From a checkpoint of a small image classifier: 6700 steps.
Rows from block 25, named by matrix and row number. Rows with one number belong to one channel. Each number is 500 + 40 x the weight over the matrix's rms, rounded and kept within 0 to 999. All counts start at 0. Numbers have three digits each.
# conv1: bottleneck pointwise conv (model.blocks.27.conv1.weight, 96x272x1x1), inputs 0-135
# conv2: growth 3x3 conv (model.blocks.27.conv2.weight, 24x96x3x3, transposed), outputs 0-23, a 3x3 kernel for each
conv1.83:530491489504551465509492475477599467561502516513425516519453487446540515533423471542510497539499599533478483566505466528497505552547531481518614470484437462412521479445527477481501495486395461622504495545497485516577507496468569520558475521473424489425518520544574521529493543456437530560448559541503513507536483505493516441518489417538488534465493472514564507445544498533479518505510554453480456454450497481
conv2.83:520492508503497523503475509451564557478502475521499492489539506455498501502547518515487512493480483492494481501469526519508540474471525503466494504469515504481502564506553525439549562499535480521491480558510462467509496491481505494474504464469512502507506496504469497504542570568507507537502545563461470430436480478412455461478476488459488496468520534523451502516512547491559559432467510469563526448497507596553528494500498529484529506488553499506499508495491481507496433476517488511533486488488496466487508479479459489476468518483479514478569520518477495471479482486480582600498529609438494612490460474454480452478444414483487470489503480506488465
conv1.84:524532536480504490481508470531501499551511529533466528454500555449649523478489464580581515521455466513490482555482487458481476503494488502479510466534549618470462445506452492461526489493506516541528574511460413516482500477438539551535459474509524468488492447506504529465481438525452538527565475540476520361506503413557547518516490557464523454470505561584528505527470509472414503445519471503456393483419508484
conv2.84:468479529471452490462455487494550488533552472528566518563522467530478475512456471488520529498527536488488576488457435463478445452445397541433493477513498488425425448447496476469482546494487606498513632497473623505448576505464524480490492487434474444503498524532577476528509475567444447525467440533493440514533416500581458459547503638462488586486561660480500557439511626403406549512484508527503491475497486458528523472522507443458470518445516527480480546515494525500489551450455473467433465461408451470485430457496578475477625518532585516504455447511439443514438536545431509468541539509501539507470499457493522501456512511527474452491461461473471463
conv1.85:510522459514540504560447535512551515459466497445530536507458472503525496492546538455485507486509528447496507499542458476540536512429490504527462485532485533452540509452590563537510527461427512470513492474532476559494563487403467509504536483491475523557499518464490501475488488468504471471451499498510548509482505541435524493477482519475456540476462479471426526465472478492450500438515511520447486547552542502
conv2.85:552551466507504494460481512446509496449515498497537493443491480440505459451499471494509498463484464469480420529475507467437495468456491567524501528506501444512478459460472450439467460466506515504434502527517456524584436523477448530473469476497513441469618434461632522501579548501499493484492509494528543500518534510491518517412472527422502555407497533458450499481456528497482516625499520597446497594380478489551520454518500434504489449482438440488479421479492599477427626503473538454496526506519505468485536501483469509503437475481405458492510449453473471502449451460458489550469525503458467449522459478527460456534475451478501526418486513346448471
conv1.86:518485638470462493507527534525513502478532496492461518457458424517465523500533516523568521432471486520503466531527485506525489545559496570496528484486456396422519477469522467481519492506528501520514478470559460568526511501541501468588480495533507476499497487528476496532512541432502655518479491507526466496488456500586470549504444495537482436529504442527522541449527488505510551494498514442511524502487518481
conv2.86:436462426486513498494498525477526442464535490471540497481503525478530469492518475466460482504489514512521554459448503401530524442515563602549532578492520572501480456477468440468455485480474496469463544494458495481444444492451460509488520504465400424517534493544542485546495440433517464499526504560550457497528447492532485464490545627480528525476507518475498451462526538504542551592580578554477507565448487454483435433504475418470478494487508509531533513525536580444425648543478617523502543518485494468456537499442427441424537484491565517507531494518544492491525520487419438554498490557505521536515537443497485453482504496445446416493487474494564513
conv1.87:603436493494477496488477510485472469504512493534507494439615442529498536523580533480533514432521452530490491521562518425500641494470489488480489547452461394556472544607530509537494496487500517450518467468575510500513567488520490522579481488470491521600497546468510510458569452541487466564537531511470512518468501482414395549462498541387474479502499522519518519531480498503502542498463499560498520478528527470
conv2.87:426440419486462403583531455545439441582507504507487474458485511453434485464445515435444427488483477520486442619506512651532577611440586444497540464496531468526505462484516487504477512501484539430415528446494566469490490482546473530537476490546465529446452565488442531478431456497511581565503587565463478458510550454478572463560568504563533466565539473500490484520531508563505453470530505499530517496542513499467397503477448551502460522503536510491542538509543492516579455472557473474546402486545415493512443470469509476476535512512549513448509492494444458477477496504532510474532525472571512464526537526519508522539541547590598546554534543572531544
conv1.88:430513511585551492501471478497501465584470485506461508467470477510504482532554510493490482456458504522502521503557423422505469469487503539464485460545490483485493511489525480432588510474542493435522518502443501534498509497549507557522451482499517630489479543507528503512472533476463440487492511475488438476549459575490550603506532532513450533469440464449505502528449488618491529442544530443526546564507548467
conv2.88:500494459471465475429442466502430441471472439436474427485507521483515560497527517619566646560466584662574681485494640483499581510609620474485471503497494481491527518492520517498497503504474476514519451457532499538646553526514497514498541552503555535528552574534527517496445417444439455471371374436547550615516518521565546570518518486509499519511472497532506494505499496503468465492460468463477454493532516570508467532477450522481500523494466527491527502465480490532494511477519471451513477531534500568565501514507467515469491472468458469436472485450475483502521444485488498494492499469522520431488518523487502474472486509571535487493516469582540466
conv1.89:513520515516536476475501517448486465573509514513431451526542481538527486478480570493472492454430464513509511473553548468462493453543481493544475510466497448440523517608485459489480493471490556443510524522458409469498500494553500428511484533487561494478491490489472499458471504570513421519529509449532479497488497488489546464486539497514496387462462502458519493486500475482454449552433524566551499510499520495
conv2.89:455522553446478499493486506514474450514483460528496488488549529496531483478534499490498504479486507462472480522489500523453458510498476519500497525505501503495497502496526506486498544527506526501478505505469492514452468499516469517509500509516502502506491509500472454450451440449411400441425418453447458526462491546475492522495505494491481487475468489484521545493507540537532559524494492515524506510506522457479489473482513494488510591572632582546621599554609472503525469458497478481479528537535501530522487508523496445473509457493510454490528533457487513469451450453482469432512509469512506475518458466494467479497479482513519482478502463485484462
conv1.90:439492523547529468439467502457515479509555522528463452500452467525552548516477494433470464540473465529479468519513496511480465503515496475475503489501523518550409522565506479488467510514484486428535476562501462547581508495541471505548412498506530443505535530454486485480459451606486547500505430549547505514579540505548459548518520442482499424483492443463532534537482554520483490467545491479413509477517481489
conv2.90:468496450500565503470523501513479427530505453532479437505566559488538518523561479561554545540521549578526552525463560494454509519520551504511551471491517464482470488465487499496479484489446488395417513437517566536555473499535477495509514550509499507509478565535446475490413437421467481420449420406449562643391465544451467552553508516504522479506542485541548474576525473543486495455461512448496496486519505486510471486502487462498506517513482538532509495467484443534545447466554458479512460498537444486516438471473449526495556522544511505507520490491515474482531452488520502486517496477490469454475444472474494493476506508549530503493531495585566483